From a checkpoint of a small sound classifier: 9600 steps.
Rows from block 4, named by matrix and row number. Rows with one number belong to one channel. Each number is 128 + 32 x the weight over the matrix's rms, rounded and kept within 0 to 255. All counts start at 0. Numbers have three digits each.
# convs0: expand pointwise conv (model.blocks.4.convs.0.weight, 576x192x1), inputs 96-191
# convs2: project pointwise conv (model.blocks.4.convs.2.weight, 192x576x1, transposed), outputs 96-191
convs0.198:106123130117109134136107128126136140137126123117138114128145124124115116134124138128149113109114134129124114117145140120133129130107128128126126128131144138128128126127138125127139128121122147128111138129110121128112129128138124145128145128124128101127114142128143114128126135125122128129
convs2.198:128137129128128120128128128113128128128128128128128128128128128128128128128128129128128128128128128110128128128128128128142128113128128128128128128128128128128128128128126128128128128128128128128128128128128128128128128128128128128128128128128128128128128128128128128128128128128128128128
convs0.203:130113107129241145121129113089128073088163140255064186102048160125175255125158000146104134188130129135127255200085000124098096255176160101163155154090124054107149148146072164147125132147176126110215127112150255130194137091091154094134127167129151158109129072133120141103161024130125106135
convs2.203:122122134124131130135114102255131076114144125122057148121086127125168009126126167185114130154125138255118000128112144109124137255158135108128160149117136133127193145125129210125224255164162128108192137126122129230130172094086131128129131156105126138104123107082132126128130127146120119255
convs0.205:252140082192173115000219202190052129117000193074107187150046150164134076064120162066088255177244032145196070168086139238218174098197101175126120102139078110137068087128091124156003056166157026155255056130145095086190122152124174121196056108200121185190255117144097214140125124163197142036
convs2.205:111134130109126122136103120080135147132138120127163119123132133107130133129124123132155124128111133092123137125131133111148117116128144118134083134129140109127135141126129085134113110116074173126113133120079134132161255128136123143171144132112128099128124131127147112127117131107124123127
convs0.212:124128128119129128130124120128135123128124128128128128122122129120133128133135129135133122128122135134121129129127128121128128129127137119133130135121132128125135134129128129129138135128128129122132134124135128134130129122125128131129134131121133123118125127125132129121131131121121123136
convs2.212:128129128128126127128128128133128125128129128124128129128128128129129125128128128128126128129128128131128123127128128128127130129129127129128128128128128128128128128128128128124128128128128128128128128128130128128129126128128128127122128128128128130128128127128128129128128128128128128128
convs0.214:136126127136137129121135133125123128125128134133125136129125133133129134124128124126122133131134123128133136138125127135125120132132126131127131127128122117128125127128118132127125125132135124129135123127129131125132138128126132126127122128133128133135133126134124132129129127132133129124
convs2.214:129126126128132130127128129127128129128128129131130130130128128129127130128127126128127128128129128127128131132129127129126126128128126130128128127129128124128127127128125128129127127128128126129125128128129128127129122129128128128129128127129128128129130128130128129128128127128128128127
convs0.221:105115129104120144145117118125143126127130118128135118122145128104128128137133127133138106122101144133114129120129126103128125129116137120135128134124136138127132134131141128128130133118118142123098141127130129132115137125128128128128145129110131118115116128118140124124130127117112124135
convs2.221:132147130130128113128129129123128126128127128126129127129127128130129126128129128128128128128130128122128130127127128131143129130128126129129128128127128127128128129128125128129130130128129128128128128128129128129128126128128128128130128128129128128129128127127128129127128128128128128130
convs0.226:103136124116122120146111123151137135129128116126128115129135114121119125136122129128140116124115138130122124098132128114162126131121127128128124128133133134130128124128155113134134128120102150128122135133103128128120148132134116129135138125117126113125105130122134092130124128124123129128
convs2.226:128146129132127111126129128138128128128128130118129127132128121130127124128125128128129128126130123136130125125129135128139126131126124129120128123127121110133128124129115127129133133128128132134127123130121128129126128129128128129132127126128121127127128128127128123129128129128132129132
convs0.231:092128156060073129145098016169170109145112124079141102014118217011171067155210187219187107111082172137039061140123154024136149099099255007131190237040177143035200255136127206113149197112135145038133167000248084193130127024105170181131172222054255066012107143099175183000141164026081070214
convs2.231:101149000121255112149106116151128133151139102150141135118156134118126158120115135140127076126106135157121150191207127121179088140125139116127128138131136100090136087129138117255120126125079136120111133079124133129106180116165167144255127136118129127120126140126133128122135124171124083118
convs0.239:106212129117116024131121124058132135134118125126133118126132123124118136131126130132139123118124132123124135119135137122177146116120130125128128131131134145127131127128137127128134133124123134126127131128114127133122131128133122136130132128125128112124124134054135119126128132124124126133
convs2.239:128163129128125077129127127129128125128129127127127132128127128129130128128128128128124128134128129128127128129128129127135129119136128128128128128128129129128129128128128129127128128128130128128130129128128128128128128127128127127127128129127128133127128128129128128128128128128127128128
convs0.240:122132128116128124129130126127128124126130127136124128123125128118133136128134122129126129134127129129127135128123123125130129129133135125130128130124126128128129131129129128128127129129127127126131127126135133129130133126125128125128127130127130131126129122126127129125129127126127128129
convs2.240:130128127128128127128129130129127128128127128128131128128129128128128128128128128128128128128128128128128128128128128131129128128128127128127128128128128128128128128128128128127128128128128126128123128128129128128128125128128128128128127128129128128129131128128128130128128128128128128128
convs0.242:115127152115099131143122125003137138127135117131125108126138106123117150133119132132135120123116138083122168075128139118131128089122130125128118130135132160129132124129163115113126129125095133126125137134099120131116164127136113130114135126122129119125120128114132104127125133123121126128
convs2.242:131132125130158122126130127079126109127130130131124139126117128129151133128136124128123128146130126077129136164124126129127126073144129125142129128117126124127128136130116128128125128129134126129141126125132128129134129127125128126129124128129128133128128114128126130123128126128129127131
convs0.244:166155114124198100062255120119125058087126174130066255119064136122246129071139127135044247255142128122124129222041126126127136127255136121141137134112052055123135140139044141127005138229214020121218096124255128138216124118079147046129096138126135229120191011126063221120138131124128122141
convs2.244:111166145072077091255113058136164191146144016115127093058155130088060108120111214185145073070042146131065116064183219055131122128078191061081133167167159137127194099114173216097128126105094143101124158119093118128062187130142124150107148123061122109083114187074174104095120139122106090126
convs0.250:117147113121134112128128122131133128127128128129127129126127128119128130128128127131130124128125131134124130129128127118159127135128133119129128132128127127128131127128128128144137128128128136127128127128126129130128133128128128127150128128124128127121121128127127119127128127121126126132
convs2.250:128129129128126128128128128128128128128128128135128127135128127130128145128128116128128128128128128128128142126128128128129128130128116133127128125128128128128128128128128128127128128128128128129128128128128128128128128128128128128127128128128127128128128128128128128128128128128128128128
convs0.251:141128128128138128125138128165128128128128133128109150128097128128128128128128128128127139131134128147128126141124128128128128141135128128128128128128122110128128128128105128128128128130144123128183128128128128128152158128128128128128127128128128139128128128128125128128128128128128128128
convs2.251:117128117128128128128128128128128128128128128128128128128128128113128128128128128128128127128125128128128128128128128125138128128128142121128128128128128128128128128128128128131128129128128128128128128128128128128128131128128128128138128128128128128128128128128128128128128128128128128131
convs0.252:127167094127163097127130114199128119128106128096110131108099133108138088127134147132144214141128127171124087146123128111177112129131153108142128146128126114117131129130115128164126128129128128111178126113128128132141154126127138143179127129113146111116125128122138129102130128110129114128
convs2.252:128127129126127128130127127074132129126133126144134136123130132127127148125144118133124127127127129083124153131124123126128122112128134120135127136120131122123133137137131125127128126128125123124117130119141127131129141123125132122127128137126133134124130128130126138125136124128124123130
convs0.253:108128078123155128135120117120135130129135124145130127122129128117126153134129118136131118127119137132119159127129126116129110151126133121130128137128130125126137129128129128187143131127125139121125134127127134131127127125129127130169134129115130125120110129128130126125128131122118125131
convs2.253:128120130128125137128128129127128128128128128128129128130128128128128127128127129128128128128128128127128127127128128129124126127128127129127128127128128127128128128128124128127128128128128128129127128128128128128128127128129128128123128128128128127128128129128128128128128128128128128131
convs0.255:090124057086173130127126092118155118112131135141117141090112143069147141127153118165129127135121143132115142163110121096120105143130184071144139159108127088108158149141098139197131142134144128096144130100162141151143134111104146127191139142115158124087121114134129150078146124095122088147
convs2.255:128121185128113133127128127097128123126129129131128137123129128129134141129137123128120130136129128092128153135121129127126125078136133125132128130121128138128128131131138128083116125129127121127123128129142128129129123127119128123089128130127128136126129117127125135129128128130128129125
convs0.256:133161132131128097127132128126126130127128129136120132128121127131124135127126121127123134133130127126130135126124128128138128128133128128128128128128124125128127128128127129124124126131128125128145126128124134126134158128127129124124125128128128133128129126127123127128128124130129128127
convs2.256:128128127128128128128128128128128126128128128128127129128128128128131128128128128128127128132128128128128128128128130128129129128133128128128128128128128130128128128128129128129128128128128128128130128128128128128122130128128128128129128128128128130128128127127128128128128128128128128128
convs0.262:053158121056144097103122067038195060096104165151053159063031194054191180131186120191158142176074182128084174191069124030146124127153209054169196179074129076072188180167076189159137151166181133079243163068176134147202173059083186126157184185052183105069082084104128172067181128070078058174
convs2.262:144103173135105151108156138038128127115130140255134128128160128134131234130143038130114138138138123042134237111109111137110126062137127130131125127119119179103132132163172129033049051140114116130115121112132130069119111128113142114071124136138131141136142112126113137125155059138135095052
convs0.264:143104128144134152126136131129119125123128128145116136130121129139133141125133106125114139136137120117137140133125114141105125130138126133130129128122122123127125130131126129126123118132129114129164125127138142121130125125123132122124120131132128145136137122146121137132132113142134127122
convs2.264:129128117130129126127128130129127130128127129130128129118129127130130129128129128127127128135129126129129130131128128130127128125134134130128128128130128141129126127128133129129121120126128128129136127129127128125120135128129128128130128127130127129130128126129128128129127128129130129120
convs0.265:126126131128083130157128129066128135128128084143140088129168104128117160128127123127128122119126128080129174069131128128127128097118127129127111127129128181134127126127195097126128124122066128129086128136128128128090150129128114128126128127128122127129128133125128128142127128128128132126
convs2.265:127131129128127125128128128138128128128128128128126127128126128128128128128128128128128128128128128162128128127128128128134129154128128128128128128128128128128128128128128128128128128128128129128132128128127128128128129128128128128132128128128128128128127128127128127128128128128128128128
convs0.271:108131129127104127144098133164129150149128113124138099150148112142104122142107125113145106100115129131127124095155121128139125157098109142123117117149149154142113106122153114129135111101106158139130142149097139113104141146153110142129145114126113112129105149127144095157109128132127145116
convs2.271:128134119128138123129127128079126130127128125158131128128126130128127156126124125126125126127127128086129167133131129128130135123127128128128128128129128128127125127125121138139118121129127126128128128127128127122133129128129130126140127128128128131129128128128128131128129121131129128119
convs0.272:101228130102037038159113088134136078124128085123108074089111116097184112157178129151140119145105143135118107068112119099252255116138181082177123164068134255113148205174203095127130151100087152087149137088148130175137206110122122128128145135102171117085097092000139103080157131101119105179
convs2.272:102137107105142117143122126103130160149114107202144087123128133123105193064119117105211107108117131114129187206142135124129114132094132127135109128143158066129109106032101113255095081115092131129112131128133130073100136136149129180255137116125129039134123156137170128133127090105128131084
convs0.275:171124136144127131128160138126105104122109128129127130132120132141160129120139127124092149163153117107138129132118127145127167119159131127132130124115109145126125136133126130118106120132130090131147109128179128124135107130123134116119100128139128166136164106129110139128132122142139128124
convs2.275:123140100124155115134123126135129137129127122151127128119126131126125135128130128127128123127123131137128135129133128125130129146128132126125128133130134126128127126127126129129126126128120128124131132129133128126129131128129128129130130128127131128128128128129128129129127127128126128121
convs0.282:124138127124125121132124127122131132133132125255129123131130123126124247132122128127132126125125131125126228124131105125137119128124126128125124126133131129132127124124133124133129127124124134131128131133115209128126141133134124131135133124126124126127121131124131114131123128126126131128
convs2.282:128127134128128130128128128134128118128132128110118132129127126131137116128127133130124132142130128161127111130128133128127132129144126128117128128128128130130133126126127134129129131127133131128144129131122128130127127127128126127129128128128125133127128125126126124130126131129127129129
convs0.289:113138129093123119128119057161150043127147127087110126024054161077220076152225166201139130139118155187094069136102135091137131107132255017170151206043139127086189223150129131128126236129128131034186139050255106191169158062078143137126152183105220119040120095064135167007167146069105075249
convs2.289:134179000127255062133133128141122105122200116165140138115138144126164152103134126124127118174123130156127132255111104127143039185172136123255119132104128130129125150114136119255156155163114119123117127123140126140118131125095140120255115132123134130122134075127134136128121118127129124171
convs0.291:133119118137129131127128131136121134131128128126131127135141123136124126128124128120126128126130125125131126125130128133123124126126122135124124123132128132129123121125131122129125123128125128135106127134124130121122116132131127129128124126130120130134129131154128126142125128140129136118
convs2.291:132128132128128128129134128119128120127128127133132137126134129128137131128128129128118127135129128119128132135127128129124128121135130127130128129125128133127127130128134128124127127130127121128120128127136125127126127128127129124125127129128128141128132123127125134128129127131128128128
convs0.292:129127123131131128128129132077127154128131128162129128145133121131104167127090097123127126125127128084128175121130119133127127135127109134117122123156128130140128099120129120131124102128126127145124128154094147123125131130141118127130127124129112130132131136137127127158106110138128133102
convs2.292:145143134146128111128132136083128126127128128133128132137128128140131131128130121129118128131134125086128144129128129145129128110133118135128128123126127130128128129129128128124127126129128123128125128127134127127127133127126128127124128129134128139135130126126128133127129129133128128126
convs0.296:132143128150128109128128129093128128128128128148128128128128128142128159128128113128128128128128128122130173128128123139128096136128128134128128128128128120128128128128128128128128126128128128128128128128128140122128128128128128128128128128130128128140128128167128128133128128132128128124
convs2.296:128128128128128128128128128117128128128128128128128128128128128128128128128128128128128128128128128118128128128128128128128128128128128128128128128128128128128128128128128128128128128128128128128128128128128128128128124128128128128128128128128128128128128128128128128128128128128128128128
convs0.306:176133179183104123095169163145088125125140150121115150162121134191133119101112135082086164151171092127175117136122125174140128123165089173111133086136095116144086117126108134062082091159146087160140092138116123093142120151126135100061083117166110171171175121143090140154114122172162155083
convs2.306:132121033133165134127131131143125099125144133119097165132078126138154129126122129122096146160130124144135129167115129131131124141163123135136132119124123114133122131128100145152122133131153127135187126131125129131153150131128121111164125126133122164135122118128113127131127128139132134136
convs0.307:130119128128129134127129127118128125126140128149125129124125130127132148128133114131127130130128128131128151136125116128107120141129132126130132130124127114123132132133124133128129130129130125124132128122136136130132129123122130127124127133128131130127129125131127132123135127127128123130
convs2.307:129128128129132127128128128128128126128128128127128133128126128128130127128129128128121128130128128128128127137127128128129128128131129127129128128125128129128128129128127128128129129128128126128132128128131128128130128128127128128128128128128128135128128127128128130128128128128128128129
convs0.309:115122124121127133136122126131132131129123123123136121125138126117125123130134132130132116123118129137127122121133130116127120128122133124130127131126131130128130129128137126131136132122118132125114130127129126130118134128128127132130132128121130123126121130128131123126130130127127126131
convs2.309:128135136129116119128128128142128127128127128127129124129130128128128126128127128128131127128128128143128123122128128128133128139127128128128128128128128129128128128128130128122132132128126129128126128128123128128127127128128129128124128128128128124128128129128128127128128128128128128131
convs0.314:122127145118097128128119129124129135133128128118134122130133127128122116129121141127139128119125129116128117123136136127130141103118125130123126126134140143129127125123130126122128127126126133130124132130118117127121113130135125136118135127129125111127127136124135124130123133127127129127
convs2.314:125128125127133128129127128127128129128131128131124133126129128128127130128127129128123128128128129127128133133131130128127124130130128128127128128129131127128128127127128134129122121128128129128134132128127128126128132128128128128128131128128128133128128129131128127128128128130127128116
convs0.315:096143125071127112133110107127155129129122125116131119116131127075127113135133144140156119125113146142100093125131126091145131131120155085128128139128138133128135129128130127134162152127126149118127140121133131137125124123129127140136152129110139102096102130111135126105128138080109125152
convs2.315:130146129129124111128128129067128130128128128130131127129138128128126130128128127126128127127128128079128140124128127129139127125127131128127126127128128129128126128128134125132128128128127128128124128129135128128127156128128128128139127128128128128129128128128128128129128127128128128129
convs0.317:166152158138171100117162126124117080093167140255070162117091130135174255111160000144076145172141118135136255145104000136121061255177139122174133136105081107122146151162107134078124144141142105110171104125143255141158198113110139068107094131134133189128140082128084134124153012136137116148
convs2.317:125155143127118099138123118255127142141148114000107116117120126128090000122125255139137127085122128255126000124132255123133119127095140120129139136129132095142139131108123135123255255129142133059146130152123065255113155123130102146126126129123123118125130137114138126129124255127127131255
convs0.320:145159130128139093115143128190128110111128146122122156118109150128148103128141130135122136160131128178128091163112128128140128148161134120134145133120116117120133139131092149122129145146162102120135128118150127140155101124117146123123126129128141142128132112128119156116137128128128120141
convs2.320:129129126128131126128128128109128125128128128141127132128130128128140141128129125128125129143129128112128149135127128128130127111146128128129128128127127127128128128128126128128111120128129125128130128128142128127128127128127128127129128128128128132128128126128127132128128128128128128118
convs0.325:121114225101000146134118068125161092091157123166111119097183133098167154154165096180133099130106158105094148110116055088111129207127168081153148168067132191094178183188135138044192187126122133088048149102000177176137138081101135112047147165088162126071103094107123127099163112095094088206
convs2.325:205125127165166130142121130164151010161157121109133154109146140133213094125143183134112124230131152155115078186000152132121050140217137118128128138125155165126134128024153164155126129131127121114117194133130128131103126105118109110134123138124137144127133113125131130129128144136087127122
convs0.326:130129113119140127126131116125133123124128130147128130111127131115134149125140114139124128130125132138122153130125122115128129152130146112135132140119125127122140136133127131144131139131130122118128127122141140134130125121123131123138127134121135133118131124119126135117137127119125120138
convs2.326:127131128128124123128128128128128127128128128131128126126128129127128130128129127128129128128128128130128128126128128127130122136128131127129128129128128128128128128129134127124132130128128128128128128128129128128121128128128128128126129128127129126127128128128128128128128128128128128132
convs0.334:101222127084000095255066109202151198250082000075194000201214000117056070151037188112189089069112154137099070000255171103255222062075061142134000124229181255183112106070255000137131104000000205135045149219000066133069118239255020196151171000108122065088098255005181000134000147104106152127
convs2.334:134255129115116000191131118100120000000250019137127124009130183029255116125255162255126115255104127084107124124096153129228106000255241000131245255000138255017255255255255153121072118255128099038126126000154111149000255000000185128128107255000184130010145000000133154051255142094130011129
convs0.365:105135124110128123128117126131139132129129128111131127127127128118124104134127134130143121124124131128126104129134132119142128127122130126128128130130130127127129128129128127136129129124127142127128129127115125130124126127132127139135140129127130103121113134127135124114127131109127127130
convs2.365:131131125127134125127127128110129128128128128132128128128126128128126132128127122128130128127128129118128138130128129131130128128127128128128129128128129128128128128128127129132127128127129130128123128128126128128128122128128128128132130128128128126128129129127128126127128128126127128128
convs0.368:105129130121112127130105128108137132128128128139146110129151128125120144138127118128142113113121130126126143118135125126128129129110127128128128128128139153128128128128129128126148128122128142128092130129125131128105095128128128128126145128127128108128113131122133127128128128122126128128
convs2.368:128142135127121114129127127127128127128128127137125126124124128127128137128132130128129128127127129123127133126126128126151126133126132125133128129124129129128128133128129128122130131128127126127130128128133128130128134127128127128122128129127128127127128127127128128128128129128128128134
convs0.370:108124043106117138121000147128132255249118129028255108152255139118000042130000238127163060000110133108120063104255255122141150000000059139065125122255176201143126037000131142255099109128138230140000143144000013130000000164255079183255136126131111085133130255123169000141013214122124134120
convs2.370:000255134000124000255000000125255128139146000173019118000005148000124135128137209255133113121000255129000132126141255000255154126120255000138255255124255117063255140130058255162140166123162134000255255124124128169127255000133106133191255255000158121000094131000212124101160175119000033153
convs0.371:101144131112117116137112122107141131132128124122127121129128128115124125141119136128143121126111140096120127127129142114141128098120127128126128128132140129128128126127130128128127120126125150129133141128103120126126133128135125138133144128114128109125105132118140111128125133119118128122
convs2.371:128127133130124128128128128128128128128128128128129127131125128136128128128128128128128128128128128133128128127128128128115128131128119133127128127128128128128128127128126128124128128128127127128132128128129128128127132128128128128120128128128128129128128128128128129128128128128128128126
convs0.379:223223060222160007004239239130031088114000245069117185145052255218218078059248188075077234225234023112229088192078228237235224000216126227073225049083057107127055078144028245129033121200255037167201036041255018066238108181092211121137042104232124184230217106144082255127255142183232178041
convs2.379:255063139138030182060255223112073098109134196118119149128255133143158125139155072143084150158192043110123123133051063231080133119165128128146134132097000255116142151251222154000128127175150000125000012114149125135127087101106141070000000149133141174125255099134085202123136142138201130132
convs0.381:129141119117131112128130113144130121126137127120126127110120128107133119127150133142128128132127130143123103126125128116122134134132161103136128141123126131123138151132129127136130142129127127107147128121152128138130139122127129128136127131124145129108131125117128132105133129115126117148
convs2.381:128163103128133094128128128134127123126129127135130130125126132128135131126129128125126127136128128139128129134127126128157127143135129128128127129125128129127125130128129128138127129131126124127129128127133127127129128128127129125171127129128129130128130123128128132129130124132128127131
convs0.382:159115128152145142105155156127110134128143143129128152152128128154126129107103128114098138132148112124141129137128128160114127121149105150114128111139113124143117102118102128128090108134133107150128108150127128113129119140128128110128109112150107161153155128163110127146113121158145137098
convs2.382:129136128127127123128128128126128128128127128125128128127127128128128128128128137128129128123128128121128128128127130128136129124121128128128128128128128127128128128128127128129128128129128127128129128127128128128129129128128128128129128128128128127128128128128128129127128128128128128128
convs0.384:162127129170069128102145164146100162131137140128136128151156123174098120115107120121109151122169092121159128080137126181127151128127089163119124105148115183137122109123129124122119123127127122143092105140093132125117083160135121114118107113175109148162149140139106122145122121153157135120
convs2.384:128134083128139122136128122128128128119135118131129142117131137125137136127143131132103120145125130129125129138127128124127114128147139120131129136121128128125131131130132129142128128134119120122128128124144126129126140121119130114174127135122131153124128107124128142126134127144127124124
convs0.385:156131149182114127125144171113113139132115124158136131166140120189120164123116107101117138124141113129157167116133127188128127138131079186120121096137124132132103113123136113094111113133117103154121123136123138109122143151129128128098112120158110138177156132155124134156123120164140140105
convs2.385:126126096128133130132126126170129141128123119157143130120134145127126149128133127129124122127127130190127136130128131126122127165129132125108128132126132130127128128128139128130107114128115111125117130126149122114126131124127128128130129130126129133126137129128130150127130124134128126092
convs0.390:070132127095123124137114102147137134135123123112130120133133122084120110128119135125142123120124128129128107120133131064136134126119128123123124125135130138133126122122135124129139126125122146133124128134116127126123128134135122131132136122124121114109113135128131119133121128116128133126
convs2.390:126126125126138130129126126115129126128128128096127128129127128128128099128127150129128128127128129117127097128128128125128129110127129127132128128127129128128129129127128128133139144128131129128128130128128128139128129128128128128132131128127129127126125129127128128128128132127127128147
convs0.391:000237000000160009233060000106255159158024035159138047000139075000089159191099105255225084089048244255000154077158127000246083193074255000144074255160175146128255094103190070255255255061054255031130200155084170225091233147168079178255214101022151048000000164000189065011111133000000072255
convs2.391:247046103127118175105255122066131125000137140177255136062255255119132205095240069141117052139128118089132214138061134125000090096139185092152137165103033255007139160255255134000053074255000000114000069000255000080007093115100255117000067173126255140117255102147128255000255087114159000077
convs0.392:255151243202016109039255219230021134158125135000137165191149093202128000014085180045000255255255004065197006089126197254169255000255040202082076066168041241185047071089177089000000050153119000186103000186101029072163069205158106098030000057255084255207255129123000130182080127202234185052
convs2.392:117101000119255151163110112134140119111225094232122255094063164100237133255161155126000114255105151151109122255135142112079000118255171090255123163098156000105119142159000120255112111153125113102150158102159107126159145108076128000217140148095163255108128000160021146119154142255107112114
convs0.393:118109198127000145142113124153133156132072108088185058129223111127102095136127162128157084087119132131125089041163142128132197114086125128123117129128145212129128128128197115089135128094076137129000134128117106127066079127139119152116136128124126089124120151130149117130126141124125130128
convs2.393:123126126128210130135124131148127115128142122129121149128136133123174122124120133124131122172122129148129123177142130130148079142162128128121130127136132111128125120128110133255128127129127129129135130128122127118112142131135131128255128125128128124132126136132134126125130125128127127124
convs0.403:145102185127124148129128115129129119110146128255132148115133128128148255129139000142115125145127133155121255135133000127085107169150142113148131141113129102123141134140122132071142148127128113115119129127153255144125121122128123120083129130126134152117145117150125129119135124124121117147
convs2.403:126138140121124120129124106165132062118132127122074145105082129125197119121144138143108135193126133174123116150112140117136137128193146113133158148109132130124148139129121167125133165153162127108202134124126127157130147108112137124123134149115131151108126084099129128127134132126121120174
convs0.404:102255125116060011127102129171139132157127129096135091146153096117125086137107153117148124121115133125131081041151159123255203101120125128114107119134152255147118120113186086130128128115102159138109136153116108126106137156170105150139146105124110104128107137073147096137109149128128144127
convs2.404:119132091123181126131122128133128183128128125161144091128124125127076166129113111131175122070127129135127182109148134126129113124067122131104128127162134108131132095129125129130116123106113142128115130132112128121128131132148124164130138121126122078130124178127145115134128130117128129099
convs0.406:255139169243031124037223250255010103112135168097102166139095135255153058043128120123000248176255000155216063131089109255123252133193073198099135113127034132127124128133124140052051127182154038131133000130154132125189000133101152042066000126255126255210255090125018168129138087199255124111
convs2.406:124123000123255134137120124178142134146125120120124175115107159125126097145131182127106120132124142162118093169136136125116129130133139124126109138123152042107123136118124117255127125123121126117144155108135106143177140120131126129255144136124152143124123126131132134105125132140112122128
convs0.412:095143129117127113144103125126133128128127118130129112128133126126127129147128126129140119123121131130126129120135122118143128138114128127128128128129135132129129127128144124128137129119111157128120133130123132128116127128130125129131142127125127109124096129122131103130128127124127128132
convs2.412:130134129130128123127129129152127128128128128121128128129127127128127125128122128128133128127129126142129124130130129129136124129127127129124128127130127128131128128128122128132130133128130135128127126132120128129127122129131128130134126126128126122128127133129128121129128128127129128132
convs0.413:000255006000167000118080069054255083123156144119110141046067180000167119132166140176246134157000251101015120162088147000255164060141207039169170193088183105071173180153095177255087155146170234067171192070131114182174124075109150126255255190018205000029000116000188129055166149001040072157
convs2.413:130149164179122117122123134123125111197138133000000121255000000255130092127093127126127159123176124125131100115135130144139132171124000255117116000136130000158126122043000129133225224102231255220255128154000181193241219145137089129130128103145053128131000138173100000143039136140130235243
convs0.415:106110149124095148128105130117127185162128128111165107138177115115073119130105148117161098085114126095132120107180149119124125103087125131099110120159152144139117105103138116110130098109116150145074134133111115101079110136158111157116140117129117083131118179136150096134096138130130139115
convs2.415:127125057122156130128129131135128131129100128138140123117122156117125127127128148124147126113125130134128120126134125129125135135112136122125128132128134120119124136128130125195134131128126122122131132111134113133147123128128132144187129128128148103129134140129135138113128129119127120141
convs0.422:123128129127111128138125128128128128128128117129128114128132124128124130128127126128129125122127128128128130107131128128128128127123128128128128128128128142128128128128149128129129128123110135128128128128113130128122133128134122128129128128128128126128125130128128110128128128128128128128
convs2.422:128128128128128128128128128113128128128128128128128128128128128128129129128128128128128128129128128116128129130128128128127128125129128128129128128128128126128128128128125128128128128128128128128129128128129128128129128128128128128128128128128128128128128126128128128128128128128128128129
convs0.423:124174091127168089128129117200128120128101128102106132115095129112138090128133142127142170147127128173126086145125128116189113136137148115139128140128127112121127129131116127172128128129128132117172127119128128127148164128128138146184127128118143115121122125124136129104129128113129121128
convs2.423:127128130126127129130127127060132129127133126144134134124130131127126148128142116133126127127127129081124153132119119126129125112128131124141126133119131121123133142139131122126128122128126126125119130120130128132133150124124131124128128140126130133123129128130126135127135125128125125130
convs0.425:141128143139058129122132255114120255157079128135176117255255099158000141127000121064128127069142114117142140031142122164147207131118000255000111000255125255222079000001136119118130116124114125255000125255000135116112077255218100125124121023161000128233135222128121110251000121135138190087
convs2.425:161146014132255000128156135125118000114255125153145221122139157128255143088255123128000120255127128138131139255000107133125077155255131127255122131000115130117125255109137127226152176255119103121110122105170124149125118100000156000210067161130136251108140000129127146115136115132130119207
convs0.427:124128131135123128126121141128123144141125130126135122150140125142115123130103127107132127116128126102135123123140128143141134122119105149111125111147136138142111109115132126128110105125127135148118129140109127107120111145142122135129130117137113121141128143139134120146110124146133143104
convs2.427:135130120133143127128129134105126111124130128141121147129123129140146140128128124125109137148132127089130147147128130135128128098150122134129129127127128131128124128128124130135114115133140117129140128127136124121128137127126129121134126129130127147133133120128122137129131123140129128117
convs0.428:125122169135065134139125135068121177156151119153126116141140098137073157123097110121124129109128122060135160079146124133107114121113122135117114120157123131139120119121140109108119117128108135139127124142072141122116173149164104126108121112132117127136127157146123095136104122140133137119
convs2.428:127144126116122116132127122140128144131110120099136114127134129123113106126134137125132127121121130139124113115124141122149131132120121124113115129129132131130127120121141118126133134128116130127119128130124124131123130123125130133128129133127131123126135128128134125129126140128127131120
convs0.430:128128128125128128128128125128129125128128128128127128125124128125130127128131128131128128132128129130126128128124128125128128121132132123131128131126128127126130132129128128128128131128128128125137128126133127130133127126128128128128128130126131128124128127127128128124130128126127126131
convs2.430:128130125128130126128128129128128131128128129128128127129128128128125128128127127128132128123128128127128129128128128129128128127121127129128128127129128128128128127128128128130127127128128128128127128128127128128128127129128128129131128127129128122129128131128128128128128128128128128128
convs0.434:128105124135132145127128145125126128128129130139128130138128128149128139128113119120128133129134128126134141132128122144122127133129106146120128119138128128130123112128125128130118123128129129135129128132120135123128095129129128128131128128136121129147128128155128127144128126140128134112
convs2.434:128141131128126116134127126136128130128128123126126127124128128127127126128127141128128128126125128131128126127129128125128128127127133125126128130129130128128128127128128128128127127128128128128130129128129128128128132128128128128128128128126128128128128129128128128128128128128128128125
convs0.435:146127126132131128121139128120125121127129134148118144127115128129132152128128115128115147137138128126128154139118120133127133135142128127129130128127121126128128129129115133129128128137146113127140125128129139128143127128124133121128123128128128148128136123128116137128128127128128128128
convs2.435:127130128127127126128128128105128128128126128127129126127127128127128127128129129128129128128128128102128127125128128128131131117128129127126128129128128128128128128128128128128125124128127128128129128126131128128131135128128128128129129128128129127128128128127128129128128129127128128128
convs0.439:135136138131123119126133133131125122123134128115121129126118131131133115125133141128125135132133125132131115128120138132125120120132129130127130129124125121124128131131126129119124129130129121126142124123134115129135147125122133126117124132132131131134135123123125134126134135129131126127
convs2.439:128138124128134118128128128131128126128128128129125131127121128128130129129130126128128129129128128133128129135125127128134125133128128128133128128125128124128128130128124129132129129128130127128135128128130129128132133128126128128133128129128128129128128126127128129127128128128128128130
convs0.440:136130128131128121128130128128128128128128128133128134128128128128128140128128122128123131128129128128128140130128128129128128132129128128128128128128122128128128128128122128128128128128135128128139128128128132128129128128128128126128128128130128136128128128128122128128128128128128128128
convs2.440:128128128128128128128128128113128128128128128128128128128128128128128128128128128128128128128128128116128128128128128128128128128128128128128128128128128128128128128128128128128128128128128128128128128128128128128128128128128128128128128128128128128128128128128128128128128128128128128128